{"arch": "resnet_bottleneck", "model": "CTC image transcriber", "dataset": "analogue clock faces", "train_examples": 195000, "image_size": 64, "grayscale": true, "crop_scale_min": 1, "horizontal_flip": false, "rotation_deg": 10, "cutout": 0.4, "tokenizer": "char", "vocab_size": 15, "norm": "groupnorm", "hidden_act": "celu", "weight_standardization": false, "depths": [3, 3, 3], "kernel_size": 3, "stem": "deep", "avg_pool_shortcut": false, "widths": [128, 224, 384], "init": "small_normal", "residual_init": "none", "optimizer": "soap", "beta2": 0.99, "learning_rate": 0.0034, "beta1": 0.95, "shampoo_beta": 0.99, "eps": 1e-08, "precondition_frequency": 32, "max_precond_dim": 1024, "merge_dims": false, "one_sided": false, "adamw_lr_other_params": 0.0018, "max_steps": 4600, "batch_size": 64, "epochs": 1.5, "lr_schedule": "linear", "final_lr_fraction": 0, "warmup_steps": 920, "weight_decay": 0.0, "adamw_weight_decay_other_params": 0}
Rows from block 6, named by matrix and row number. Each number is 50 + 15 x the weight over its row's rms, rounded and kept within 0 to 99. All counts start at 0. After the name is the row's rms in percent of the matrix's.
# short0: shortcut pointwise conv (model.blocks.6.short.0.weight, 384x224x1x1), inputs 112-223
short0.87 097:12 56 52 38 51 71 46 40 48 39 75 59 61 33 39 47 50 74 44 54 42 45 59 44 66 34 12 39 47 38 80 36 28 51 59 42 63 60 47 65 75 46 24 57 51 41 69 37 47 40 81 64 53 33 83 49 63 37 42 41 48 48 56 03 33 72 48 80 51 54 44 44 49 53 36 43 55 33 45 53 30 78 69 38 43 74 18 47 53 58 53 54 41 34 37 28 45 46 46 36 61 67 29 39 48 64 60 43 52 66 54 47
short0.88 082:51 44 51 35 51 46 71 33 29 49 34 55 48 57 65 56 63 46 56 14 61 53 48 57 56 82 31 48 63 61 40 40 53 65 19 61 65 55 38 41 15 65 37 54 64 46 48 33 27 48 56 54 69 38 70 63 26 58 30 48 37 80 48 63 72 55 40 58 45 69 55 36 57 68 52 83 64 67 42 77 36 61 53 41 33 37 37 50 28 35 70 59 57 76 38 34 78 49 38 46 46 39 37 59 25 38 27 52 81 39 51 60
short0.89 104:49 63 50 14 27 41 61 41 56 68 48 57 51 26 33 65 45 26 39 63 42 74 36 45 60 36 50 44 54 34 57 44 43 60 74 38 55 63 57 76 45 78 62 49 58 46 49 42 48 51 51 46 68 51 62 59 59 60 34 31 53 52 34 79 64 48 60 29 51 46 45 31 27 65 56 66 74 50 48 59 70 49 52 37 55 50 38 82 16 41 58 47 20 57 05 55 35 39 45 34 39 84 66 56 35 64 63 59 38 38 19 68
short0.90 095:53 39 44 37 55 31 57 38 41 65 38 60 52 50 53 34 40 44 30 36 53 72 58 32 39 32 44 43 47 45 73 52 75 33 72 48 34 45 42 72 69 41 46 66 47 37 43 37 49 64 40 61 52 37 46 34 53 68 55 42 60 50 42 55 35 24 38 57 42 45 59 27 56 28 26 44 44 36 46 42 56 57 28 57 64 57 44 54 69 33 45 53 77 32 50 38 58 55 68 54 33 71 35 49 56 49 56 33 51 40 64 20
short0.91 116:51 49 27 39 56 42 84 31 76 59 57 37 64 40 52 33 30 51 61 54 23 36 64 51 57 48 22 33 28 42 49 31 67 43 45 66 66 34 43 54 54 07 40 45 41 46 51 49 52 66 53 60 62 39 36 62 77 72 60 59 51 52 82 54 61 56 45 81 45 26 61 50 57 68 68 33 51 38 36 70 58 39 38 25 27 56 31 34 50 49 48 53 45 45 43 32 47 50 72 28 61 64 54 87 53 39 43 44 38 66 51 48
short0.92 109:50 64 60 54 44 38 49 48 58 34 55 59 64 48 52 94 81 48 36 60 47 54 59 51 40 43 50 67 49 37 48 26 29 22 43 61 43 38 42 39 49 72 46 44 24 28 60 33 35 37 76 39 60 48 61 41 46 55 37 69 41 80 60 63 66 43 39 53 68 40 38 52 62 47 46 75 62 44 59 56 32 46 27 49 28 71 55 47 60 62 61 61 41 38 19 24 47 61 65 56 47 65 40 69 51 69 21 47 42 36 41 56
short0.93 129:63 97 49 51 70 68 46 30 73 85 52 49 56 71 66 37 74 46 41 44 41 66 37 36 69 31 26 47 56 50 78 71 30 41 33 19 19 37 47 33 20 72 53 29 35 42 34 70 67 64 40 57 47 52 64 51 40 56 41 56 60 55 44 46 36 57 46 43 54 61 62 35 62 48 54 24 66 67 65 55 50 34 72 33 33 43 35 44 46 51 66 44 53 48 23 18 44 29 56 49 66 50 51 52 65 38 67 43 42 46 68 46
short0.94 092:41 50 13 62 36 69 47 48 25 49 48 37 37 49 30 51 50 35 51 17 43 74 56 55 69 33 66 56 50 49 45 37 55 28 61 60 60 67 37 52 27 49 59 56 60 25 55 42 57 52 39 31 36 63 68 39 61 50 49 59 30 36 47 23 50 70 77 66 46 65 36 64 63 49 37 42 39 31 58 45 31 64 76 39 75 73 35 50 58 71 72 22 70 56 47 40 36 62 63 78 51 60 58 56 67 67 77 60 28 46 42 46
short0.95 081:26 69 50 56 52 26 61 32 61 34 66 38 69 67 45 67 66 41 45 54 56 61 36 64 39 33 45 52 26 63 51 83 54 59 20 54 44 31 49 51 48 32 53 79 59 77 41 75 54 80 30 21 25 46 41 35 61 52 55 80 61 73 51 32 48 45 69 54 49 40 25 56 20 39 60 64 41 66 29 62 50 67 74 48 70 52 46 67 52 48 36 40 66 49 47 39 26 43 38 48 84 68 51 51 43 48 35 48 50 58 36 57
short0.96 083:66 41 68 55 45 47 31 29 59 35 63 26 50 46 66 47 51 73 27 56 61 49 51 42 79 37 36 56 39 53 66 33 36 59 60 68 54 55 58 18 66 64 97 65 44 42 58 76 77 48 44 24 44 50 67 35 55 41 47 47 23 49 44 53 54 45 36 75 51 33 48 60 50 40 28 41 46 54 65 32 30 64 47 61 64 94 49 25 52 60 63 48 70 74 45 63 04 56 29 73 47 59 64 52 74 44 71 53 47 46 51 59
short0.97 085:67 56 44 61 14 42 66 50 91 47 34 39 59 80 73 43 58 80 70 50 59 51 55 40 60 71 51 78 64 49 59 86 51 54 56 46 54 38 62 33 55 45 51 77 28 25 39 61 52 67 60 38 48 60 40 63 70 31 45 72 49 68 44 61 45 81 63 51 43 56 50 47 64 35 22 59 44 59 42 46 57 68 51 61 45 36 51 31 55 66 41 58 31 42 72 69 68 44 73 35 41 18 62 36 50 34 59 60 57 54 40 58
short0.98 102:17 57 33 42 53 63 49 26 48 52 27 37 44 68 46 44 28 59 47 48 48 64 43 77 80 49 58 73 37 40 38 59 47 56 58 24 50 60 41 40 55 54 37 53 56 26 43 47 53 51 18 40 33 42 43 34 40 54 52 41 59 30 52 43 40 46 44 58 40 55 57 20 54 48 58 69 36 61 27 52 52 50 60 29 18 73 35 50 71 49 38 39 38 47 55 61 38 53 21 69 47 52 59 52 83 55 47 38 41 48 66 64
short0.99 089:41 37 27 50 66 75 17 43 45 34 71 55 47 32 82 28 60 79 53 54 41 56 48 34 46 41 24 77 56 51 67 35 60 61 47 44 54 33 35 52 06 58 48 50 45 36 20 41 49 48 50 70 79 63 65 58 46 82 52 45 61 52 37 48 55 61 62 49 57 50 48 71 50 49 47 46 63 65 45 60 60 43 36 42 67 64 60 20 12 45 63 39 68 55 44 66 77 45 29 57 41 43 33 44 47 58 59 49 65 41 58 48
short0.100 091:24 35 42 59 24 63 76 39 51 24 74 44 65 48 61 65 36 53 43 53 65 69 47 46 47 31 64 44 45 54 45 63 74 24 53 60 40 56 44 46 68 80 34 37 42 50 44 44 25 42 39 30 68 55 45 34 63 63 41 49 43 67 46 48 41 13 51 31 32 71 60 58 46 26 39 37 71 39 63 37 71 70 62 51 60 48 61 36 74 45 52 54 36 61 35 40 49 75 61 57 61 78 65 56 70 50 49 28 50 74 80 67
short0.101 089:35 34 39 69 19 60 72 36 49 53 64 56 46 40 55 35 43 45 58 33 57 37 69 51 55 46 52 36 24 64 38 42 62 27 87 38 26 46 58 53 51 64 73 25 33 61 59 19 50 35 47 28 43 44 50 54 68 46 39 63 50 61 57 31 39 34 66 44 55 44 61 39 57 58 76 55 45 63 26 35 53 28 33 46 46 76 59 62 23 48 45 56 63 76 53 54 53 32 61 54 48 40 77 54 24 52 73 54 55 60 28 33
short0.102 095:43 72 74 60 40 52 52 49 60 47 46 55 47 66 57 57 37 71 53 65 52 06 47 32 31 53 31 90 45 45 45 40 69 51 37 59 29 43 72 53 47 60 49 48 31 30 65 35 68 42 34 33 66 56 49 44 54 52 52 25 62 85 64 76 45 55 58 43 45 26 39 29 45 71 61 47 59 61 41 67 71 81 51 66 66 44 47 70 69 59 51 72 39 55 60 55 43 39 52 17 61 50 45 40 55 37 39 46 67 40 45 32
short0.103 105:78 67 48 52 50 37 34 88 31 47 51 30 57 28 52 82 78 24 39 56 61 50 60 70 46 67 41 45 57 54 60 58 70 30 44 48 42 61 29 43 34 49 34 71 64 37 70 49 55 75 45 46 46 51 51 30 72 73 53 42 63 53 65 55 70 34 60 21 52 49 49 27 35 20 52 38 52 55 50 63 38 48 69 48 62 80 70 58 37 31 67 83 66 65 53 23 61 32 50 43 25 51 45 38 46 52 36 40 43 38 58 35
short0.104 080:30 55 41 59 81 77 28 67 22 66 62 51 57 33 36 51 67 67 37 54 51 60 60 68 54 58 58 56 48 60 54 41 57 31 22 57 51 38 45 45 44 62 57 61 78 80 46 53 40 68 56 27 45 38 40 72 34 51 60 25 35 56 68 60 51 45 64 60 45 55 54 62 69 80 43 85 66 63 46 56 50 55 52 46 61 18 70 38 54 62 47 68 62 34 42 79 63 22 60 52 53 41 56 42 57 63 54 36 47 32 62 25
short0.105 093:33 51 43 69 37 42 40 33 56 38 29 76 66 69 70 61 49 50 52 56 72 75 46 50 38 53 57 68 52 60 45 44 55 53 34 49 67 59 12 23 52 39 50 47 67 67 23 15 31 72 53 40 41 42 70 54 29 60 65 53 58 60 25 45 54 68 44 42 41 78 65 32 51 34 63 43 51 63 69 63 42 82 45 45 40 33 54 73 46 49 49 59 37 72 52 36 27 30 37 35 39 39 41 68 52 27 14 46 62 66 58 48
short0.106 100:31 58 58 67 48 59 62 53 50 47 65 38 50 30 45 31 68 27 26 13 48 53 54 42 63 62 36 67 80 45 45 81 45 40 32 70 37 45 04 46 41 54 73 28 63 30 61 61 49 40 41 14 40 61 53 62 15 43 53 64 67 45 40 61 52 44 31 57 34 79 37 72 55 61 52 52 36 32 43 66 38 34 20 67 26 65 47 28 77 44 42 40 52 40 43 30 49 75 22 73 48 63 42 50 34 69 40 44 53 46 47 65
short0.107 084:47 49 70 28 49 46 39 39 56 53 33 61 71 68 56 73 31 40 47 51 63 59 79 83 53 41 63 59 28 71 66 31 44 26 50 54 71 37 35 51 32 43 61 36 50 48 41 62 86 59 49 40 41 61 59 58 69 38 39 34 83 28 49 57 41 73 42 64 49 60 41 56 57 60 39 63 41 56 70 38 46 37 44 51 38 65 50 56 60 48 38 34 34 42 57 53 29 27 47 71 72 40 36 53 54 32 48 52 62 31 55 54
short0.108 088:41 55 65 53 72 46 43 28 45 58 56 49 43 53 35 72 53 61 49 66 35 64 56 40 75 41 47 43 58 67 32 40 30 26 75 30 43 30 21 36 39 44 60 56 39 38 69 46 39 51 75 55 51 54 51 30 35 59 53 22 25 75 80 73 39 67 07 64 59 43 25 78 60 66 51 38 44 30 48 31 31 34 45 95 45 49 66 41 72 78 35 62 65 56 29 32 36 26 55 60 59 33 34 62 42 72 52 28 39 59 56 71
short0.109 105:39 56 68 58 39 55 19 50 50 39 42 45 45 63 67 42 68 36 55 49 68 58 44 48 70 64 48 50 61 71 68 49 61 64 50 48 50 27 61 52 25 73 45 51 45 38 27 22 64 49 58 55 37 69 39 62 74 66 38 67 44 50 83 50 71 35 73 31 64 44 43 37 27 20 61 53 45 67 64 62 47 84 49 16 53 49 19 71 70 42 65 40 65 61 49 46 69 66 60 39 58 35 61 34 51 39 55 23 63 74 67 53
short0.110 085:60 51 64 47 72 47 25 29 56 52 42 37 55 33 37 42 76 63 41 54 52 69 43 63 63 62 43 53 33 72 37 68 53 45 57 48 69 48 65 31 56 60 73 59 54 62 56 65 61 14 56 58 57 55 54 31 73 49 51 45 62 55 50 65 55 49 32 48 53 53 56 56 79 59 51 73 44 85 38 32 59 60 49 42 72 52 67 69 52 47 35 58 39 73 33 65 89 40 45 69 46 59 56 51 64 64 31 44 30 36 32 55
short0.111 093:41 36 35 51 52 37 56 70 53 38 48 61 47 77 39 50 63 54 65 69 77 13 30 65 38 48 43 40 63 18 51 47 54 67 56 69 03 28 70 61 32 28 50 67 46 41 26 62 24 36 56 58 76 56 48 45 60 59 40 60 61 54 61 26 51 72 65 35 72 19 58 40 45 63 75 36 34 49 47 66 67 30 45 73 65 52 68 33 37 76 36 43 52 42 58 23 41 30 48 55 64 33 62 42 55 49 57 59 42 34 48 42
short0.112 093:80 62 19 84 10 27 50 44 55 41 36 27 49 37 50 34 30 48 66 73 54 20 71 69 59 55 26 37 48 51 56 53 50 51 60 42 34 50 36 44 72 29 67 22 60 70 31 40 29 49 17 57 50 64 48 53 65 49 54 58 37 44 47 39 54 55 53 61 40 73 73 53 57 25 51 46 65 46 40 45 74 63 46 57 52 36 47 66 79 45 58 57 27 53 74 22 40 47 58 87 27 65 71 28 44 55 25 61 29 50 60 54
short0.113 087:61 50 29 27 64 51 80 34 46 38 37 43 52 53 50 32 52 73 46 57 46 45 61 67 39 60 54 73 36 26 37 53 49 30 54 55 37 67 52 25 67 68 44 64 61 67 65 37 50 35 75 40 51 37 79 35 27 47 41 60 67 54 65 45 24 56 14 61 63 56 68 48 42 44 51 49 69 29 30 72 56 54 53 43 64 30 81 18 93 50 52 54 54 52 47 51 66 50 28 78 52 57 53 60 41 33 24 54 44 94 61 45
short0.114 089:65 62 51 46 44 27 31 50 32 46 35 57 48 31 60 64 65 35 62 20 88 54 57 41 32 57 63 76 43 40 24 58 10 38 38 50 53 33 70 52 43 60 46 57 80 66 65 37 62 69 75 51 54 53 57 44 35 48 59 50 16 20 76 52 28 54 32 45 42 56 55 72 48 31 74 58 17 57 54 75 44 80 41 37 28 65 69 48 73 53 63 77 43 30 26 24 52 70 62 65 44 46 40 39 29 45 65 43 58 56 48 55
short0.115 094:33 33 58 64 42 58 44 64 61 33 45 37 56 54 42 53 53 61 69 59 38 42 39 47 42 60 31 51 50 51 25 76 45 67 47 72 65 66 37 33 71 41 61 90 56 49 32 45 52 39 15 50 54 36 65 63 30 53 70 39 47 56 64 35 63 52 32 16 27 25 49 48 59 39 47 42 20 54 44 49 89 57 62 38 73 58 37 64 53 69 40 45 23 57 52 51 64 58 42 55 67 64 64 75 39 72 43 81 44 64 47 60
short0.116 111:57 57 21 62 61 24 66 29 53 50 32 60 11 56 32 48 29 63 57 50 57 40 48 38 69 39 38 58 52 45 31 83 38 37 38 37 53 41 39 58 52 60 63 66 57 68 73 32 49 32 34 47 63 57 58 54 41 42 68 32 71 48 88 63 78 45 42 72 40 62 74 74 50 62 45 46 70 58 61 67 55 56 42 54 49 47 41 53 56 49 48 53 28 70 73 61 25 22 23 37 37 49 49 46 42 60 20 57 38 55 57 43
short0.117 087:59 26 45 46 48 76 36 34 63 58 51 31 76 55 45 62 35 35 28 46 66 56 60 53 52 35 46 45 46 45 73 31 23 47 89 64 22 34 52 67 39 78 68 60 61 34 33 49 47 73 33 62 40 53 48 89 70 48 41 39 39 81 34 57 74 38 66 30 43 38 51 36 59 38 50 58 50 40 64 46 43 71 58 40 31 32 36 32 37 73 67 49 36 23 65 40 66 35 46 50 47 38 55 40 51 42 51 33 39 37 57 43
short0.118 099:72 62 32 55 42 69 29 38 57 56 38 43 47 64 35 52 34 32 65 65 47 78 57 72 34 48 10 47 35 45 65 54 41 53 51 66 60 51 52 41 56 39 51 34 32 54 60 59 48 48 45 37 34 55 41 55 71 25 40 53 56 64 36 23 59 47 47 17 33 39 48 51 77 24 44 62 17 62 60 42 49 48 49 42 52 53 27 72 35 33 38 58 31 37 55 24 38 39 65 55 71 58 63 45 30 52 53 63 52 48 53 42
short0.119 098:42 68 68 30 56 49 55 67 76 41 60 71 39 75 31 40 52 63 67 51 35 52 20 39 55 45 49 59 72 48 22 34 40 61 65 44 70 45 48 75 55 54 48 50 35 52 33 47 25 49 74 47 51 36 65 48 54 26 41 44 46 67 50 43 60 43 81 46 60 57 20 87 44 67 68 27 32 47 53 38 47 46 55 41 54 45 69 38 43 63 92 48 44 67 55 51 10 58 38 48 68 49 50 63 20 13 65 40 39 71 45 32
short0.120 104:53 61 66 52 61 53 62 69 32 31 39 68 77 64 81 49 49 58 39 48 41 37 31 52 56 65 62 58 46 56 68 48 47 26 51 43 31 87 67 51 65 26 32 66 36 26 45 46 38 47 63 44 45 47 53 61 54 48 50 39 27 34 39 61 37 31 77 58 39 43 59 13 31 39 50 48 30 68 70 53 49 62 39 47 87 83 36 65 28 67 53 49 77 27 55 61 62 46 65 37 48 72 73 48 54 86 46 44 22 35 65 69
short0.121 098:58 50 44 42 44 38 54 53 17 43 56 13 53 36 48 15 63 57 30 33 51 64 63 48 23 42 53 85 69 52 49 89 25 66 43 54 58 47 39 41 54 57 49 35 40 35 55 41 49 51 53 46 30 43 60 19 35 30 59 58 38 39 64 83 60 46 49 40 42 40 67 56 30 80 39 54 58 66 72 61 42 51 71 33 35 63 44 35 69 33 55 62 20 35 49 54 19 67 53 48 37 48 38 18 21 26 55 67 64 41 78 73
short0.122 093:48 81 25 43 65 63 75 68 62 43 53 32 41 53 92 40 82 23 51 36 49 55 71 49 66 60 85 50 51 67 34 36 70 28 51 61 65 59 45 45 56 41 52 69 52 68 45 38 23 59 63 35 47 66 50 47 27 65 33 46 56 48 50 57 56 59 51 50 39 38 41 57 94 52 22 47 60 90 56 57 48 91 67 46 52 62 41 68 39 48 46 38 34 55 29 32 67 45 61 84 43 53 35 42 47 58 48 45 69 25 79 42
short0.123 109:66 75 52 52 52 46 37 57 59 47 43 33 58 39 41 31 71 53 67 57 24 41 62 35 50 34 49 72 44 83 31 67 65 62 26 61 42 57 65 42 61 20 39 44 55 77 50 52 45 45 52 34 36 58 76 51 39 43 64 43 36 76 60 36 51 66 56 56 49 48 48 63 45 43 60 55 46 60 53 70 24 78 67 40 31 33 35 57 33 38 71 51 52 34 45 53 24 49 51 22 62 07 87 45 76 59 41 24 27 49 41 52
short0.124 112:61 17 50 61 34 51 64 84 70 46 52 62 45 56 45 40 74 49 37 39 42 51 53 64 58 52 36 63 39 63 47 78 36 67 53 46 58 34 35 51 38 46 53 60 58 38 11 62 49 49 34 42 48 45 29 35 55 45 25 17 55 28 48 79 28 44 51 45 70 46 49 33 42 35 40 66 44 73 34 39 45 50 57 48 41 57 35 55 43 59 67 17 66 66 55 55 39 50 52 51 56 64 46 37 25 38 47 47 50 57 56 38
short0.125 095:53 51 74 55 47 42 64 39 55 36 61 56 50 16 43 32 49 47 61 78 51 71 50 44 41 72 50 84 77 39 47 49 39 64 38 49 58 70 41 38 55 41 56 42 47 36 28 54 49 60 47 42 60 74 42 56 76 29 66 63 54 70 33 49 70 54 47 33 28 35 81 67 35 55 20 50 59 47 29 55 52 47 56 57 64 35 42 47 29 60 56 56 55 64 54 66 40 42 65 34 33 69 48 47 58 56 30 39 39 36 41 52
short0.126 104:23 26 59 57 48 29 14 46 31 43 48 60 47 68 66 66 41 52 36 70 49 66 40 45 38 53 66 19 39 58 34 41 62 77 71 44 44 27 52 81 49 54 54 55 33 13 40 27 60 84 44 59 43 59 65 71 34 32 68 33 47 71 48 41 84 64 45 65 42 46 64 84 53 82 62 58 31 42 77 38 20 65 50 36 62 24 48 58 42 54 65 57 57 34 33 43 43 62 42 42 41 65 59 39 65 62 52 33 50 33 54 53
short0.127 116:54 49 53 49 15 45 31 80 23 65 61 51 34 48 29 57 52 34 21 61 57 41 49 28 52 56 37 59 60 37 63 55 51 46 55 45 52 59 10 37 52 42 40 43 27 41 43 53 64 76 21 56 53 54 50 40 38 23 34 12 58 42 63 32 42 33 39 84 68 56 69 40 59 31 45 47 42 49 62 65 90 48 41 46 30 53 35 58 68 61 80 51 51 40 51 48 35 55 58 56 38 64 36 60 61 50 36 54 48 53 35 68
short0.128 107:38 64 45 44 36 36 64 54 54 41 42 54 63 61 71 53 30 35 40 40 66 43 53 31 59 83 23 73 40 69 62 45 41 24 50 55 60 55 75 50 69 20 28 63 41 49 49 35 63 63 56 59 84 85 36 46 39 45 41 69 47 17 39 56 44 40 12 53 65 33 43 69 24 30 47 48 25 65 42 55 49 52 54 47 57 36 45 40 38 47 61 27 48 28 48 75 56 60 66 66 44 44 66 57 38 41 70 27 39 27 51 70
short0.129 091:23 71 50 47 59 58 58 63 52 32 44 37 71 49 67 49 81 55 43 31 41 40 53 67 50 48 84 62 59 58 55 64 62 67 60 69 31 62 44 62 80 58 68 53 78 33 59 68 35 37 77 50 38 45 64 50 48 44 49 48 39 65 55 46 65 71 53 45 35 52 46 42 64 55 54 33 79 40 37 34 58 52 46 35 34 36 34 67 43 32 63 66 45 49 28 51 58 63 47 40 70 54 45 19 40 39 63 22 46 34 38 53
short0.130 107:57 26 45 56 75 48 26 18 48 59 29 54 57 80 51 43 56 78 55 53 37 45 40 43 47 21 52 45 58 44 29 39 75 54 27 82 41 26 55 29 71 46 50 57 79 58 55 41 42 31 54 37 43 19 59 36 38 51 39 58 41 54 73 78 68 39 48 44 37 08 43 44 47 30 57 24 64 69 63 68 56 35 76 52 48 25 47 53 66 75 41 55 16 32 62 40 41 32 69 40 66 59 44 27 57 77 47 65 62 57 57 42
short0.131 093:42 71 49 56 63 48 38 59 21 53 53 49 74 47 63 71 48 49 59 36 33 82 63 47 29 49 57 72 33 43 56 45 56 67 32 21 54 47 48 41 66 83 41 50 64 57 60 43 58 31 14 26 26 35 50 53 52 47 53 25 57 58 38 23 66 68 23 49 35 27 56 61 69 45 66 37 43 68 45 30 77 50 50 59 63 51 58 63 34 49 42 49 62 42 22 39 39 53 34 38 47 69 43 57 83 63 28 53 36 47 33 59
short0.132 098:61 51 68 76 28 64 45 49 23 74 43 63 43 52 56 61 58 32 59 37 31 41 31 74 78 42 73 67 66 40 36 39 50 32 59 65 42 56 63 59 48 54 48 50 46 13 29 54 47 56 48 55 61 89 37 47 48 46 56 23 18 28 46 41 45 66 27 47 49 55 60 45 42 51 68 48 44 61 76 54 51 25 57 59 50 62 72 22 45 61 58 84 65 33 46 56 50 56 50 50 12 61 53 32 61 70 16 48 74 35 58 51
short0.133 099:21 39 52 41 42 48 48 38 20 54 43 19 48 52 49 50 54 55 50 69 77 70 46 66 53 61 41 65 48 58 42 17 41 45 34 39 76 60 16 69 50 81 70 37 59 81 44 46 36 44 52 55 49 57 71 43 46 58 60 52 24 35 51 31 52 48 62 58 45 30 30 83 62 29 52 47 27 43 46 43 51 07 77 29 62 39 75 55 33 39 61 50 47 61 70 50 45 60 39 00 51 33 56 75 43 27 47 51 33 57 48 80
short0.134 094:73 46 53 52 30 26 48 69 39 59 44 33 39 57 54 63 57 39 32 39 66 21 63 54 66 49 63 54 50 57 52 53 71 63 70 60 23 60 34 63 72 53 49 58 58 47 39 44 34 64 54 53 72 48 26 49 78 71 33 73 74 46 31 73 50 27 44 53 57 56 36 50 59 22 44 66 77 61 24 52 35 41 47 34 56 51 53 63 53 54 15 37 38 46 51 48 43 49 56 57 90 50 72 30 44 71 50 29 36 47 43 32
short0.135 101:39 46 58 20 64 43 62 55 62 55 40 43 48 60 60 67 40 33 09 32 38 55 51 49 41 57 42 79 64 54 40 59 64 51 54 58 40 73 60 64 31 56 42 62 77 50 39 48 22 72 63 58 67 30 36 57 45 36 44 36 56 25 45 74 62 67 45 48 61 62 35 52 48 67 22 68 69 27 65 61 35 23 36 55 32 36 37 67 58 57 68 65 57 55 31 53 80 60 53 58 52 90 37 49 61 48 59 55 34 56 35 33
short0.136 087:51 87 71 61 26 73 42 41 58 58 39 41 26 42 63 52 40 61 50 37 56 20 49 35 53 60 56 63 52 82 54 34 43 42 41 31 41 61 45 54 34 71 71 55 47 45 30 45 61 35 28 25 56 20 62 64 23 75 57 52 40 41 73 62 29 71 65 68 34 63 48 53 74 80 38 18 79 73 43 41 50 31 49 58 68 72 41 37 41 31 47 48 71 57 51 41 18 45 59 60 43 60 42 61 48 35 27 48 59 39 70 44
short0.137 106:32 77 25 52 64 36 54 54 49 75 48 48 61 49 59 18 35 68 36 49 48 50 56 47 44 54 71 41 31 51 54 51 63 57 75 44 72 55 30 57 55 54 57 27 19 40 59 51 85 65 59 73 23 46 42 59 51 69 46 34 57 49 32 57 56 57 63 50 57 44 48 47 48 19 38 39 47 32 58 24 42 20 46 60 27 46 54 45 73 47 53 43 50 49 50 23 41 51 47 51 50 44 32 68 53 37 85 34 62 48 58 72
short0.138 093:37 44 54 73 26 44 39 58 52 56 49 49 66 54 47 49 48 43 41 57 24 49 22 68 46 51 48 43 58 66 36 68 38 39 47 41 35 42 58 43 58 66 35 36 51 39 35 18 26 57 41 30 50 40 75 54 64 54 42 69 39 50 90 30 30 49 46 59 62 74 24 54 34 57 36 52 25 58 54 66 53 28 60 24 49 44 45 28 54 65 27 46 81 58 31 77 37 41 44 57 45 16 36 56 59 47 65 55 45 53 80 37
short0.139 102:60 50 46 75 66 51 44 71 45 36 45 71 52 51 55 56 55 72 50 67 69 60 41 54 55 54 52 71 45 69 35 18 57 47 50 29 40 58 50 28 48 51 57 46 42 10 72 48 27 65 64 34 46 57 71 40 75 53 37 22 27 36 53 31 44 37 72 68 48 70 54 65 58 58 29 31 35 43 45 59 37 71 61 51 45 47 77 47 42 60 69 59 63 73 30 76 50 71 78 26 57 71 68 50 45 40 42 51 41 44 30 22
short0.140 115:49 39 66 34 52 64 54 66 76 42 39 57 68 40 39 41 70 39 27 37 55 83 29 76 39 16 30 62 43 59 49 37 32 52 60 56 21 65 43 47 06 46 45 66 61 42 61 64 43 92 91 39 25 33 48 69 58 48 16 43 52 43 66 40 36 43 49 20 46 09 61 48 56 59 28 34 28 39 50 47 50 32 59 73 37 50 52 43 38 59 46 46 31 69 34 51 43 52 61 49 88 63 46 49 13 61 58 46 52 48 47 28
short0.141 093:61 32 29 27 68 41 41 51 47 63 37 29 61 55 32 38 56 56 32 44 50 63 29 56 57 39 42 61 58 31 52 62 35 73 51 31 43 40 46 35 50 27 65 48 42 45 27 40 66 51 50 52 57 78 34 48 67 34 55 46 47 41 71 18 67 53 34 79 65 27 49 07 56 54 43 32 57 50 35 44 51 54 53 19 50 61 72 45 48 52 59 43 59 41 47 54 19 53 63 60 56 27 51 57 51 50 28 29 07 52 39 53
short0.142 098:57 34 73 90 35 59 81 43 48 55 29 87 57 56 34 47 60 54 51 43 68 41 44 43 44 67 64 46 17 43 30 83 54 70 59 59 51 61 30 43 45 14 60 49 55 40 39 40 61 64 55 42 54 68 27 31 34 27 54 64 34 52 75 47 34 48 57 42 50 53 17 52 44 52 63 46 47 14 65 72 64 56 36 33 48 60 70 49 51 63 40 36 60 52 59 36 62 53 70 55 47 30 53 69 39 39 56 69 57 35 54 57
short0.143 109:37 45 64 61 49 69 48 34 65 72 54 39 26 33 33 35 54 56 65 52 56 42 56 48 70 65 45 49 66 39 38 36 68 51 69 70 56 44 35 44 45 50 55 52 50 49 37 48 40 36 59 42 31 45 36 56 65 56 39 49 35 52 53 29 58 81 51 44 53 41 53 68 42 79 64 48 64 75 53 53 62 55 48 64 33 44 67 39 70 57 19 58 56 73 61 54 41 12 65 64 58 12 36 45 39 45 44 37 44 36 55 65
short0.144 098:65 38 30 67 35 53 67 60 37 65 51 65 53 67 59 52 36 39 56 39 59 69 41 51 60 20 37 50 54 51 38 45 59 53 72 41 62 36 69 35 20 66 34 44 49 26 52 22 47 74 74 51 78 41 36 38 58 36 35 39 56 49 59 65 70 60 45 52 46 57 44 47 52 53 48 61 49 47 33 66 48 29 20 64 30 42 17 30 67 45 42 50 81 44 29 40 56 58 62 26 30 39 63 59 48 45 41 50 41 34 28 78
short0.145 089:56 54 73 30 63 70 41 48 27 66 28 53 45 48 36 73 43 54 57 66 69 37 59 56 35 67 63 81 29 50 53 22 43 52 29 53 40 24 27 57 65 83 47 32 59 32 29 46 60 59 35 42 14 65 42 60 74 56 18 65 40 30 37 27 46 58 67 56 19 30 31 33 53 54 26 64 43 50 58 40 49 55 38 66 43 48 66 40 46 44 41 52 32 73 51 73 36 41 56 38 48 43 49 37 55 40 47 53 43 50 51 47
short0.146 116:50 40 41 52 52 47 63 49 35 65 17 45 52 39 34 40 44 63 59 32 53 35 75 26 55 53 64 64 69 64 33 63 52 46 40 42 79 30 49 29 31 43 56 31 56 44 46 32 58 53 70 52 77 55 52 33 55 69 51 58 56 57 35 77 23 54 51 37 64 62 61 69 33 11 50 30 51 70 69 61 23 06 39 27 60 41 61 66 60 50 63 29 73 58 77 44 50 65 42 67 48 64 20 64 53 32 50 48 29 46 69 40